config.yaml
model: "model that predicts nearness at each pixel"
dataset: "made-up ball-and-stick molecule models"
train_examples: 195000
image_size: 64
grayscale: true
crop_scale_min: 1
horizontal_flip: true
translate: 0.12
cutout: 0.25
output_stride: 8
arch: "convnext"
isotropic: false
norm: "layernorm"
hidden_act: "gelu"
layer_scale_init: 0.1
inner_norm: false
moe: "expert_choice"
num_experts: 16
moe_every: 1
expert_mlp_ratio: 0.25
experts_per_token: 1
shared_expert: true
patch_size: [4, 4]
conv_stem: false
depths: [6, 6]
widths: [64, 128]
kernel_size: 3
loss: "mse"
targets: "nearness"
residual_init: "none"
optimizer: "muon"
muon_scale: "original"
learning_rate: 0.021
momentum: 0.85
nesterov: true
orthogonalizer: "newton_schulz_5"
adamw_lr_other_params: 0.0013
max_grad_norm: 1.0
max_steps: 9500
batch_size: 512
epochs: 24.9
lr_schedule: "wsd"
decay_fraction: 0.2
final_lr_fraction: 0
warmup_steps: 950
weight_decay: 0.02
adamw_weight_decay_other_params: 0.05
Rows from block 8 of a small model that predicts nearness at each pixel, named by matrix and row number. Rows with one number within an expert belong to one neuron, the router's apart. Each number is 500 + 25 x the weight over its row's rms, rounded and kept within 0 to 999. All counts start at 0. Numbers have three digits each. After the name is the row's rms in percent of the matrix's.
After each expert's rows are labels from the 100 images, of 14848, where the router gives the expert most weight on average: "colour at peak" is the nearest of a few named colours to the mean colour under the peak. Only what is clearly more common there than usual is listed. The data: made-up ball-and-stick molecule models. In brackets: how many of the 100.
# router: router (model.blocks.8.mlp.router.weight, 16x128, trained with AdamW), inputs 86-127
# up: expert up (model.blocks.8.mlp.up, 16x32x128), inputs 86-127
# down: expert down (model.blocks.8.mlp.down, 16x128x32, transposed), outputs 86-127

# expert 4
router.4 085:449458531523516483520512498530491514504514509483503531506510510524550510471500497523494541454503501503489503522520490522502460
up.0 111:507516479530494525481463495468504549485462520518507497504455476529497451514493528512538504495483507481516524511476502494492499
down.0 084:482543538551495502490498518533475496501513522482511521486486514486536465482531466514475503516478502523505526527531514512503493
up.1 089:519480513496533482445480482461494521487480478496548476484499504517510508505512515510551491507507583474538573495491513511509473
down.1 098:538485517504476472488500528518497519445494516495502479521480472460496503466512485461492499493502484511542468501457484498483488
up.2 089:505565487494488522460483496520474550505471506491504521483517501517543490470485484524460490497455444531464510502533516498492475
down.2 097:493483484481470480513492501507532492547523514543506546484484506460496446532487463485479505492519527509505513537581506506517513
up.3 091:503484483471509527472506540523535496520543503516522480521483532445522516486558514529497495470513460520510502561451508515483509
down.3 097:511504520476521486487480544513454509493493493480512564485522499450565521478502483483526489460504544475501548475517483504491519
up.4 087:454507526485504534496479508490490492526504503513486480495507498521454503487508479487546493469474449509492478499510500507475525
down.4 093:532501459532494488506507518502546535488522476477487540492456533555485482534491459458491485505495473486480481512528517493532501
up.5 106:475506530461484512524492502521480475513517480523540500530457497488528525492498525547466510508481516473507493437499528501454497
down.5 082:500483494515512514463510452489526513533532464475509486464542512507566556505481499516480487480504518549483515503509482442513509
up.6 089:461487562455474512551499452528493514465530487544497507490500469498478497489521477498503506529518567455559492493524519496526518
down.6 099:504481475492487476463471481489485510530487480456504421511488478492468490526496538519514492479495524509510487510468491458493523
up.7 115:498485440514495476511502503481489500486526504529524523493448483531571463503522535479525514519516495504543513611480498484483513
down.7 091:502488522512559578520502470494504531472522490488491517466505461507572523443495541501544507506512507477547485533509486500508497
up.8 100:464553495519497476487493514489479591488479520515522485491493497521460524492523513523477456512484480458505480468475517504494465
down.8 125:504494466521429536518517509491466499492490494490489512495515498501393470505504476486478520542501430477510514522480462531513498
up.9 104:504486506497456485494537486508513545518475469524442514480524484503516510504498451532511489516478529554487490482469478568518486
down.9 107:515498507435498499484487464497516475530506530487490510500534543560536521521503526509550540501489499498470523496504482509464487
up.10 100:509512487491469490443501516513519479511460479514540492495466491463478578516495480548472502527452454524489501504508504487505545
down.10 110:476509503521530469496508494513458485528506481487523539461491504558478472536473491458507483517515557474540503500527512459548512
up.11 107:528510474474510485486555514510542456496550476489500490476537469499499511503496477437475488444515508522496507527514455467476507
down.11 089:489551450525526505491470506525479514533472541474512509483439522513536505479493515509515492498505518504483493488445530520486489
up.12 111:506543496498494518572497494493513525472498494535500492493502489536501517501478520478493517452509523498556527525527471492477541
down.12 093:466514520533551513552463468506464492488493476464476513509483484461487503471521503487493485497508531525513481519478456490511523
up.13 115:487545479499476499520500491484514504539475520467513526494523525495469498514497499545480483518483480485491483482499519524484496
down.13 087:503529511483496462524501484543479456484489491539532496471489490487538491511544517526534516510475512487505536519531496481497472
up.14 092:538497520509501495523521502515572503515484510474464474516493492521450538495466487503493503543503496514483520485494511453506494
down.14 092:487527495449492514516502491500510515522521478534514503514498483491515537496504489535502467535490486464438490539526484502512495
colour at peak: black (70)

# expert 9
router.9 106:471490531495486468523478506505492494505496508485456477518517482476525514481500476495480526500550484479505467478499491530534545
up.0 101:478512559433504552525519505479512498551480516510483560481521473538469521501446531522473520495528503500492491507482509484502510
down.0 101:491530507499510520530508541498518511491506484507509503505492468475488494464479464498531522511511466504487489504528523483502524
up.1 092:513493468470505458446510498519514489531511511448525461504495515497499483471513507487505499486528471509501495502517494506499505
down.1 105:514516539454502508467529518517461500512502460511511526514543526513455487450497549535496521527510488510443497487504494505517480
up.2 095:517496521561524491487534568540503526531494497494530492509510494475535469489514466490484491468505528532473507471483469504504483
down.2 096:520499517477496480505480452494490527479463480489489487504551504486466495536527508495482466509525504521485476458507531494490474
up.3 090:501484563526472498516469536489544482509487531488516500517502467463517500518504469523530481498492534471483538466532477518521497
down.3 083:496477426518460514473518512481527506503484499476514477510502484497578468504469553460476490505477439477474528501507511488509506
up.4 091:531501509469480514544491511524543438546502477496493490539486508477495523511511510508472512530485452480506487511536515540482490
down.4 095:460490480517444522489474525484525527508535524516529484496482487488491541495507528521498508509497500503525505493532512482447488
up.5 102:500477482496513504488534501545492519522475485518537504468488496492472483538478545547483493508510439513520513526509514502487527
down.5 102:486503551461506507550531494490534499519495497496506502475525493488459424472471487534506494513497536508491441542454479466512488
up.6 087:497502533544477494490491483436496507448507490522468485492493516487542526539536463469499499499484488502493489509512502474488537
down.6 097:485543493503532470541494503520502499520511505491507491510452544437459509489484488543510524502504440476500451479513475505510538
up.7 093:479491483521484507502499547512487484543460478490449517477524509458518539485501496511495503550463472494495491502466510495515515
down.7 091:504483534466478522527475534489502497472507551508488481496454497479527528485509474491498508502501450539459470482497465555487545
up.8 099:542523480508508478518459500490459508536457466519520496513533469516492518473416575496512491500531533499534497488483481477517541
down.8 097:509484540485577527509508518479539492497554510471512490502517464538528496495526517485482507517487502471487503481523506482522522
up.9 095:508515466525446507491491483528487486556471509488549496497460496513470488520508450492512529485527503508507492541455524496503532
down.9 091:509509490496506502468502489467463494470527496500532519515504521518516499500535484477522502487526493502502513485470498518516469
up.10 101:514535552464515539514549508504568459532485471472459485510500509495518511500520453507532501486496493539489501486461482489494506
down.10 091:493501490511531531463524496507477497538480492522484555500518471498513467490483466520484526516484472503484540481496540483535536
up.11 099:523480506538492470473511458530454527481490511492524524503504475483512475479473500512502520492561441496565505542500511489535447
down.11 091:500518478493484535506473517482449538490504530518440496493489489510550504512506547540524484499507521476500505519500508543500526
up.12 103:486485522473496500502492485483508502439533519511499504489477520496535504471525481499465534497488483468529500526483516535506460
down.12 101:495470448471474486531491456491465502507496475520496482466491500493491452500473498540504521478523488466528522473538485479472465
up.13 095:484522499489509457465454476490472537473481513489480460523482500472514538462489467489499495520481513506488489448487525491512514
down.13 101:488515529501434477557489489521495510475434522498507490504476480495514555559514512486471493504479522528504544514452512516495455
up.14 113:522514497497473501504518482538502492515483507507541540522502377498447503510379532540522505506518509501500489519495524467519480
down.14 126:500528471499521454504514495526512490521497472490523539540497516497467515449505544512511514523509522502485485518506471479503502
colour at peak: white (61)

# expert 10
router.10 112:510523522502509515479470499519510444458519504481467491498513497488514513517463452495499478520453510514457466504487499517509517
up.0 104:500526485562479505491524513483534521527502478478544445528513467473497516491505477520493508509443485505515496530510529510484515
down.0 097:491478522510494486550510503518505480520523515507488486504570546463475510540499561553497495532498521509523467484512470490495525
up.1 097:511503483496481493468550507511546510495462496465491498474504493479541457499532495524514498501486477472489483543483491470487461
down.1 095:470486499504470474423508459485530489499483483599480517470501500495488524535455496490494493534494437496510533533530494516511463
up.2 106:543505503476513483535460519462460528503505508546500497479487498602468473490455517527487518499480507501477500493508504537505504
down.2 133:501496502489506500484510504485520500516499509408505511498479523496470470479498538469524516449505519505525501534578516472489481
up.3 098:501520521534470510459540504509524466492529525471446493502503505459499505466542519465503475496482513521481483500490479515542485
down.3 097:517514491502449500528509482506491499480468467522498503517443525507457435475475507481512524531507491486499478493465508498494536
up.4 094:507497516505518500569552480534508480490445511468526498537495487504526501520502489532503506562511462470517484523481462534472532
down.4 085:494494471494532511481485509480493486477492497561497465489535475501486478475520486517492494530505508481524472514440498495548482
up.5 096:500511470474500481502507491509498513520496495523461494494521510484507504474516514515509505548558495497492484510485509443453493
down.5 100:492520537451531462528482540516476511501451508522490500512474496477508492512517446507522494463507562521490456493464519501518549
up.6 104:495510448559470494464486493509500526474445520505564526494494499546507469471540470542480507481484481499495502551455481499513512
down.6 106:503519432494463487501501492511488489464520499486491516520532522553451490499512504455479466517460484474536513483481472521472472
up.7 108:464529526530511498503480556517497526480468452503515482514472512451505518510562466535486492523468464470492502453495518514478478
down.7 101:484487442502475493525495456495534498487473507509542466466478532449507540533472478437513526466513478510483514490515489535481534
up.8 094:488508494499474547514509506519539506513523540497506530510505494499521532535532486493452485477496487475459477495526494525495452
down.8 102:503497459450502503483501534508512509476447505511516535485475522530477529458506527467496502464495520510505501513509522510503497
up.9 092:493462543491543522500486467553512501507502532501483496479501441515486537494506509486527501459482490512479500462506493488473489
down.9 095:526510495515494458431502503512478484499478519506521487477513500521511492470491536542509480547531455476520492520488479503445497
up.10 089:494513481508501483476495466536494503504497461486507479505461478536490454479499506495517542554527481496497477533487525520491505
down.10 083:491512489522512525522513496470477489475506504498491518509504497471550557513493432563478479511512497540459475518534460512513495
up.11 098:516508492558498541524531499501471504512509502498573532524436498507518494491542469510495499522530482500486518511514503552515402
down.11 110:501494501404476474500487477514496529518492499472463509496513498486479492501490473516480504469482484472506476528527488486492561
up.12 102:512504504463464497482505470500487496523507509543440505494534522496518529476513526496490529502484491515479463515483533499519508
down.12 098:527490522488497520460486531512481516511552511439487511513524530506513502497497546531521506477475483487490462478516496491498526
up.13 098:484501499506511457434509504517517517460486468449470463496490553516488514464548495492502473476547517502511491528488475488496501
down.13 090:496503485506493477534508502503535483514500481529505512510521521517477510501488489445514477465490496496513516519470543513536449
up.14 088:508482504469526505506526527496501522522484493509491520507522523505533459513507492505518521484498503495519505485478502493472550
down.14 079:519490491515499536497508486502520507534468486486498507514484485519507476496506500543500477495487565528517459518432490554502538
colour at peak: grey (44)

# expert 15
router.15 108:506543514512462510468518480480443498464474479517523480483505506479476558479528498504475516494472529514486527492485512497543528
up.0 101:532510441479508515518521482513521537482489490517491496507497479476518497494480552504478476553528444475541484541498514481484476
down.0 119:512496462488460504519520506492493485541492509523490544541544540552448468532487477468521508504480544487466499519491504462503493
up.1 107:517480484567521492474496506526494477525485469486482506515439527501512517523501503514500480529544550483475537489485528558509484
down.1 106:461473503399523487498492466492503511521468523496497495486474511495462471470489469513526470503513481507547463523516480509446502
up.2 109:534534533507505510473486502502555500492460512501499504496499493498474512505477482482506504488498493520515513492534501519492503
down.2 108:501492488488513509496505504506515493491536537498471486484474484468467508497522492497527526545479482509501465478472492500511546
up.3 093:508486522458482481480487455470510488533529513528473468493475528521510511510488487552519498488485449503521498490484499479504485
down.3 087:490509496490518475462508481518509517541518479453515501501497546481476474512472538507527480463523456478528521532532466458524460
up.4 095:544492482484495480465502503472509471551503491506499497482470482538489504487511511470509521502533477507480499530440493514486479
down.4 092:501477525521514521497493481491500522507530525503499493471480501474537540433514501497527513462504466527478502508452536516521477
up.5 121:469505468486516509521508511466513507487515495498484481529524499468563514451490459521497467473503522542547481460494502498487517
down.5 113:474469489487522503516495464499472485485449502500492497506482482497527489541471490551508486511504556530533493483469460482496490
up.6 098:476506473460537534488537501486515477534463509499499521514540510529530537551536474490490507463496537501505537446475480530482469
down.6 102:492493496486484491458494482515482500468492514513502496480496532499478491478425499499515478520510474548484514537549492500444447
up.7 096:508497510520493491484472531504484500547463541519545497523467496512489479522442451492548507491491435546524493474477522543479502
down.7 103:521508510495529442484498465508489480479536543468498493504506468526488461543490517509483463519509481514541434536503495491470484
up.8 099:493521459511494507480490465536476485525472508482557512484458524500473494500503540441502517520495497498494500481446487517508488
down.8 102:506485549503474462521501478480525493533447531489486502492440515508506459517459518507486463465482526529536488494483506516548478
up.9 088:486484468533506544483516519498536538471497488483479469498502505520505504501571539452497456504486489494501473533478490521483453
down.9 097:503498475535474514485503517519507488489530483524480505501532519495491498478486499513500505510488500545485491464546443517487528
up.10 096:520505533526481539485497511519497466486436524509517509508436488470515543516520468487484497507510455457518523492493529506496545
down.10 087:519478485557431494473510489510519517480531492432514480478508505485553527512517533529476534498492463486557464483442483488509509
up.11 106:497454485478527520487510573453486527490490469506503505489543526516527519495526500489500549502511488517552469498500494530505497
down.11 099:477531453500531491551491514507514487540501485474508533493494530505493525485495489483491499493482532496495502493459526497548475
up.12 112:526499529495511510463544515495489509484533494511527468486521533509509534495464465481486511467492490512495524435520480520462511
down.12 105:501471493497461540480514532475508497554440499519502488492464482495535527518488497469504517462494496480518495537469461486481529
up.13 097:511489527521472491513461519489499550526504535531444541500482498463522550483507522524507532479483485499500500435494488549477481
down.13 096:518496461527538497457517520486473500485445463527498529478520503469495538503488479477498479462513526507469492511488544497512486
up.14 095:520512511498528461499479541480500535524477450507504488508531479516532505444475524517509505524504516469495485483505510429478493
down.14 094:514510454458502508486484496502485491495512542507522500497472490495515480525523451461510505515505419463478525439497507530465496
colour at peak: grey (96)

# expert 0
router.0 101:537484469519531469491492491535438504481490498508474460520479488531522496525501525511490496488498492493534503541507458438502491
up.0 092:473491545489532507506487489496496535489514495466475490503518518505495484508527452511489493484549522477508473483476502477530470
down.0 090:534488518556519522535502528483543510491476477482494474455511468497489490497494476528483529549507491497509506525497471475438535
up.1 103:488510480475489503487479480511473517473481478532519536500469490559525507508547469505501485556553496482526544551534505490496521
down.1 092:503495503471539484465493527494506480491505488527485571483464496517514528483507529473510524518528464463552489523505466491458507
up.2 094:477540496532499444506482497500524544531495518455495492478503481472509514495457517503512496525509521527475474505572505454478512
down.2 097:483482472511505525499507499485498498499529494525521528523517537514454497496510515483528478496513500487506492526578538520495516
up.3 093:542535498455497511492481503473489466466507493504483510471540513500528474492513501495474468501514550492471521456513514493509518
down.3 100:508513497523471509512505534517509499499503461482493518501520484504468452526490516442444494468489553491484514480517472468502499
up.4 117:526483486558477472499446483485522492535499506443515493484513529471461492507477497530521474470476500496561491483433509484505483
down.4 125:515495522508547502513476484503476517510501522425487459476487491457513473476478507400522486477495478496511526502474513495514481
up.5 112:508497487507507494514465526491493488460541488498494520458504510542502515527471531497489489529472520492485471524579501529524501
down.5 117:521482512513491458472504506499495495496502477466527516496487531485522515513526503464510527447517544444536512524563508486516490
up.6 101:456550530542494510534479528483494530484486538504475512478518502517501495520494478486518483469476490521476481499485508528544553
down.6 107:499497516517475448492525528494507521478496465507512466488448474513466463499513520495465481495501507519507515494550490425500485
up.7 098:463470474507498541481506504571498475492494541495536484528472492518469486507542482504499513499445487507490445491519508504462473
down.7 088:462514530495499485470482502490496477546475475476529486515464530507534535505500521532472496527503520482482509473487459467441504
up.8 110:466515514501518464533529503481534532508466475531513496505522498488575505489508471515510508482460528496511502451477510488512496
down.8 126:468515507515494500541488538510530473509502524466489484450484488461500510484474563487521527496509579468472499505480500509519504
up.9 110:510499484496520507489513532550465511516464446516505476535516512462566519489517497499467483486487469468487495501461476511491500
down.9 092:508523530504522508467508506524497457474548503525505543504483497508524523440524505488507518507494446490497499445493483541506441
up.10 102:481532496521499517478543501474593496484521480501464478501498494520520504500517502505498494467471472475514511463478477469492501
down.10 094:511472444531517464474520488495541543550502472484493456488500495514500464502551516501503513500491495496477533530518512467512533
up.11 095:455503520525530479523510517504538518525498529452457470524516498476548541507467526485494474497527493523483442521506500508482467
down.11 102:446520522476519475520496497518486513475496499490540543507449474478423453509565521513515531467496532484515513497492509499488511
up.12 088:503509488525459496502469510518489473432457509506554501448457460509470486506518485530510491524527548502489523504495473567504538
down.12 089:485555511464528473527510486478461503474473489526500569501480489504454460536511496467455480491506501458497519499520491537475480
up.13 091:513484490484543541510474543480482447501537479490487490472522506506494535518455465514504484467450448500483507523460476506438507
down.13 114:512503519490474483502504491520495491544484470495494521552518510486473498512508544500480508517512505500420533521495505474513493
up.14 115:502521477516487496507500495507517498533533493493491509543498516442557510509560501509484511478497525507502478558504498500471470
down.14 091:506486507541552550461543473474522524515490486490516464508478521455530522481488475540500529562492500532507509503509527507522532
colour at peak: grey (97)

# expert 14
router.14 090:497503554468498492518507507502446511506532536502484497475510526480481500493510508480528493475545495505530534498539522483504515
up.0 090:500506459476469538505475467505487463517508473459522541519524496494484534526480522499492523537471525477508474446491481535534474
down.0 084:506439466503487491482508462462491504472519463556488493482482519490443518486503501503470477494511494514497479455519516489523499
up.1 097:516508544491495481508500462476503511484484500512445478486439521490499540515536516464495489521512519512542512501497479512494486
down.1 094:517533545448477519488500492512500499461470540493497529504530479445511521536513502501490533463490479507488501449502446495465544
up.2 093:505490438474501481536464515510488518540492477458506520521501531463488523522489508512458497531466492480522519494474528495515496
down.2 093:480493474493538502527489489504531478515514528523493487517547508507518521521486487577507471502493498547443507502466493498519504
up.3 093:554523507476485520503470470497518454527523453506524511480508488526497527547475478532488508499490491504515464484468488473516547
down.3 116:521511524489527526536494478511486497456492510484506503516500437503504483500492471465484470479498559511461464557503499484529508
up.4 102:498467484493505518516477530462514490516519501466494515514492460471483511539486537525487501482515528513493492476468486518507541
down.4 109:513496532480525481550493445485491513494486548452523482478505505461515517536437466523473480481545505521451476463443523471507481
up.5 102:502470533518502532469497491463511480462499497517476484497517468488531505487495533484530519500487495473519502497477466493473545
down.5 113:491512491552517481462494512502480526497495534467491525518438550532464496510521542529499529498503513441443471521485513519504510
up.6 116:501519528491483526522546450506532495506473497512474451506498491542513490521517451492498494482493505493490518505505498468477487
down.6 102:497504530461470502477494522504535487478492463526487495505457498511451518599503502458520546504491496536537488508518514512506464
up.7 090:450517479526482502544532475539439492492488491493459503503513503486531494479474516518467494529531521529488493537470497509503489
down.7 097:501513540476520433512512523498513484476468476522504522489515465506483516489485523506485512466536528511510525507525557489495456
up.8 093:522497471495497487506498487436526476514493509503496485483474530475519500516493505512529486486498489485408505490490513555532482
down.8 082:503515537480483508460507506516504505476532569528518507478512472491479499486566517527512513538492536509480510479485498510502540
up.9 096:499487534503501496537511530516476503494491540469502493492525507521492534522510530484498483509462483485494475463488518514529429
down.9 088:524494506497430475507488551501460487499482482465483559525514497460493497529500451505470527569462473481503500483519493512499517
up.10 104:538506510514477499449495530514529504471522487470500508495518477464481519546483525488504512511505476524463478467468510467470497
down.10 097:492476492505507494501492466483470490502524535478474487471501563497543564514501544523498502507485551514514493442521447447487525
up.11 094:540485460497491500492500537522502477493503501500497537528501497492521481518488492492493469508503533509503453501509492512515525
down.11 086:513490494502487472519484482518561490486529515517539507490489492513499512522488548492503487486471535496484532475548490477460557
up.12 105:522500487473485469458486531513500499519513490510496510507528490439542561500513542458526553494526479512462504439511489487469483
down.12 114:493509518475527574510479522499480503493511517561481481500512495466532552527484572508491482505483518529496520544537527512480502
up.13 101:498511459492498495467458478491508470474455549458492491489511507477527506468506507484520497522496479501485480501445536472520529
down.13 103:534527452500510522491510496505490494497531536463529549473455518538523525482449504469499542486499407456495534496512473526498490
up.14 101:481465508477475495479511499522520484496529501500521489499498490451522503478474530497570506508524519506475482448470469501520508
down.14 091:491466482564516524517544510476544509476497471501482479489535476500475474482522434493490507531526491522499532469536496501494488
colour at peak: white (90)

# expert 2
router.2 082:477468519472564487512468445510508555467535510503458544470478505519499471496460510510531501463548531505488500525508474521521495
up.0 115:474522486501488451509494514533510479463514482473517501501517530523517548507533500530467484499472527490513491488495497489515521
down.0 108:509474470533556526506504510466496502496495502482441503529488509483531519541500500505497525491490486481508507487462513509451495
up.1 103:470486562458488491464549474511515480509451509494468454487541494461530545458483522506513516495515497451477506520520488470520457
down.1 104:496505471502494496499500498514463500482442494517524489494513495450530530526511518548519498469497512526518520541502464512511530
up.2 087:515517523542476472467495481470487507461440483508466471480537456480474539481514502500517526462515511516503497536503534477471483
down.2 092:517501540481497443519490540502472499497529493536512470497486496486478522486504474514502503539496536492513487483509507486505523
up.3 098:475515496443494500532504484512494511486526508510485522538531485485529526489529476489499504483475512514477505497503497509537514
down.3 102:495509392485472461530511500505508488491492543526517497483513532514485535496480485454496491462512505513518536490493502520495500
up.4 092:533535483501477486530466504492493494487548538511548468517506479462458487514507491482545512531520480510532466513506503519476539
down.4 097:519484514530508510510509463464502491490506485526472495493470563479540484491507477485497513486523479501502499533497540474478482
up.5 107:490510500483514482512487448475505536501478528494475466498518481498574530491529513508514456494512505564509507497492523486487517
down.5 106:514520480446427513537534510537496511512473513489469495520510546523486461476501465486482520511470483500491511474533453511501498
up.6 096:519495514515501504527523512511478510512467510512487497495484485494514474516501515498522509481542479496518528495497497528494497
down.6 106:513473510540506486460471485460522516511480512486496507535526492500500498462529525521505477459517497494506513487499535478461508
up.7 093:488443529487501493503513548494521493515486501516486492490524479525467546528481523532507503482489502488523512502469484474450463
down.7 106:499470468465518481489480524466489522496501495517480526482517472467487584496521535490495517510509492548468514484528493500518536
up.8 095:488466490483506505482513479506529494547532452488480481470482566521484533514580462515487523478537483499475485554467460493519511
down.8 086:484550521500504522529498507522529477487470484507525571475523457534562513477474544485495522490516498485471512541496492544461498
up.9 093:490512499566489517537499536452478445520494471450535524527528481495492488488527503561477490533507566506483501523497514520498484
down.9 083:503498524505547563453486508488516490459507507486493593473528467507506472499528542483532506522499526493499505517508475495491512
up.10 107:480519461484518529530513487502472476498456482534518545508472522501480543531509503548484500510484545506450505506532471502553493
down.10 097:502488518501511536510510537513532475504465492410528525507514509533520519509497492475494510499480550469531480521484483518520484
up.11 114:490490493497513445456501500507492512493543495475503523498484494523506505525487512499518527500470472514508484521515520498508491
down.11 103:460497473471544498510489463552509492546492505503507488459472456502465451503527507510521481486472540500489504495499457526507517
up.12 110:543490489531499520466502538509514496519425478476501507482493473519475486489546458533496523488491536466555504557424494452516517
down.12 113:517514542488490515478493485518504503493506481568514536525523504525451519499486462534491506517513510482488518473430543523520483
up.13 093:491491540508496490512459529520534530539496521509501463520530485475540508519534477478496461507470469479472483487536475519498506
down.13 085:485528426497527502551519470503521528478472480482499493498549472484550488481511543564508504520479417510520507499522506531494483
up.14 112:516534480499516529510528462500512523511503528459497561525485509502474453512493507491504491502442526463462478505430535480522508
down.14 104:516515513480508438528506492514506518498463504577505518498507456483451536523525461522483496502488489492511513551528507526524453
colour at peak: black (100)

# expert 3
router.3 104:486516561555504528484455557493503501471499472492517487511530509496534524476479454483483498506490504490516521488486520558512490
up.0 111:482532478545520500525514490503482535489491481500533500532498517491519502503538490513467478541478545474501502518495503477498475
down.0 112:518497476448489501532508565499481500517483524489483513503543537464499494551507484538509487526509491475520435491501478505485505
up.1 093:488486547492510454502480495463511496498511470498490492500495516528504512516496496515509540508488483508487503454524502499497495
down.1 105:507518479469497478513472482511525498498528489508521509530503532524464539523458481501536495461475503501476487497503520480533482
up.2 102:492497504522503489457476482540473469482475503554517495503505499490514481509518497518512477503581510494516504558496480485504554
down.2 107:499522467519498432517472465503487497465515471473522542515526507515458471486515508476501479508508475490516522501487518511483461
up.3 105:497489493518498457442507522494491505493544516519480483535498522497487512537510499474509490467515489533514500453500506512458499
down.3 102:486484531479477523523499483482501514498531493517465493464480480469528554472516461534475522506500410491502487514502515509502554
up.4 110:497521447441501481497537502459496536506538495501498472529529524488497488472499492516505461481511529510526530490512512518468510
down.4 123:485476460449522462545517453473479482469461499517480505460474479495489483535494510532531500504490559476539482520430492542480493
up.5 105:519500523543512519492506526475476487456478492506514492518492465455541553454518474525489506484492479458515497426486492489482492
down.5 099:480460501536499504491520486499518491512493529537514504530480447483507568531469506483507530472494512482530548516471496507532494
up.6 100:494517449518517473500508487514475535541486495451517493511497510496522548487500541517477520532488480525495505525462477461499478
down.6 104:488499490475511495474511504492466505506533513467495464498505521524474561493474498541496480524522444558489510496479524482484473
up.7 104:548511471539487506533495478506529562452482513493541517526489469552492524507488495474517499536512514459500506469506457473477542
down.7 097:519488513491519521512497438510510481479467518498500512453429513532492522506486514483510486483505559482528503454468449529472441
up.8 095:498514528518521485499489505511462505475512519506462492526465532523488453532497504488527526505528491485491519532541481532485491
down.8 089:472474468520431474530471442512494489511493507519448520502505475491499440498529465469473471485495530528494480487519470495514518
up.9 091:485511495545516519519514459524500534512539503478504526493519523506514516457508502486490501524532510481491444509506503477507473
down.9 088:507509511549536518470484557500524515513510489533474510486483499503520468492490520536468538490501487492471442472500511489492539
up.10 099:482507447531497474496525516527519502459523530485508482466457476468533520457568485495517499538443479470503464512463496480491504
down.10 103:506499514494493559433487535492476525503519498525499527501505547544481482462483531522515484488515537533517487500473505519507446
up.11 109:480519510539512511508480528502487493512444481504535524523467457506516535478508526512482510515490467519495472492478529462454499
down.11 099:514465438502468492459510502482500492478541504510535477492532514494531494537481457512503499467489455483535508517473493514499521
up.12 091:486519472512508484499458542467482440557495494498453521493504543477528541522541535512491526508525493516458473519446512505518538
down.12 094:480517502473488515529509508528508510493461437446498546523538521513580511468470519496480479458506516530473505501486507523495520
up.13 098:507497478481507510493549502512529504560490499521475518505567503471494500516492489517520519504522456491523466522510484437479540
down.13 109:493480521475497485505486491501515474525510460503509517479525514524503489494467458506508491497522512520471520523466514453515477
up.14 106:499522466506527499495526476461519517512459488494517510512493586484542497484575458511501507522491485487486476519495479502493520
down.14 105:519499512541495502479516549508488483544520498479526558483494568516487517521526508427498496536535480509520512500467509491516461
colour at peak: black (72)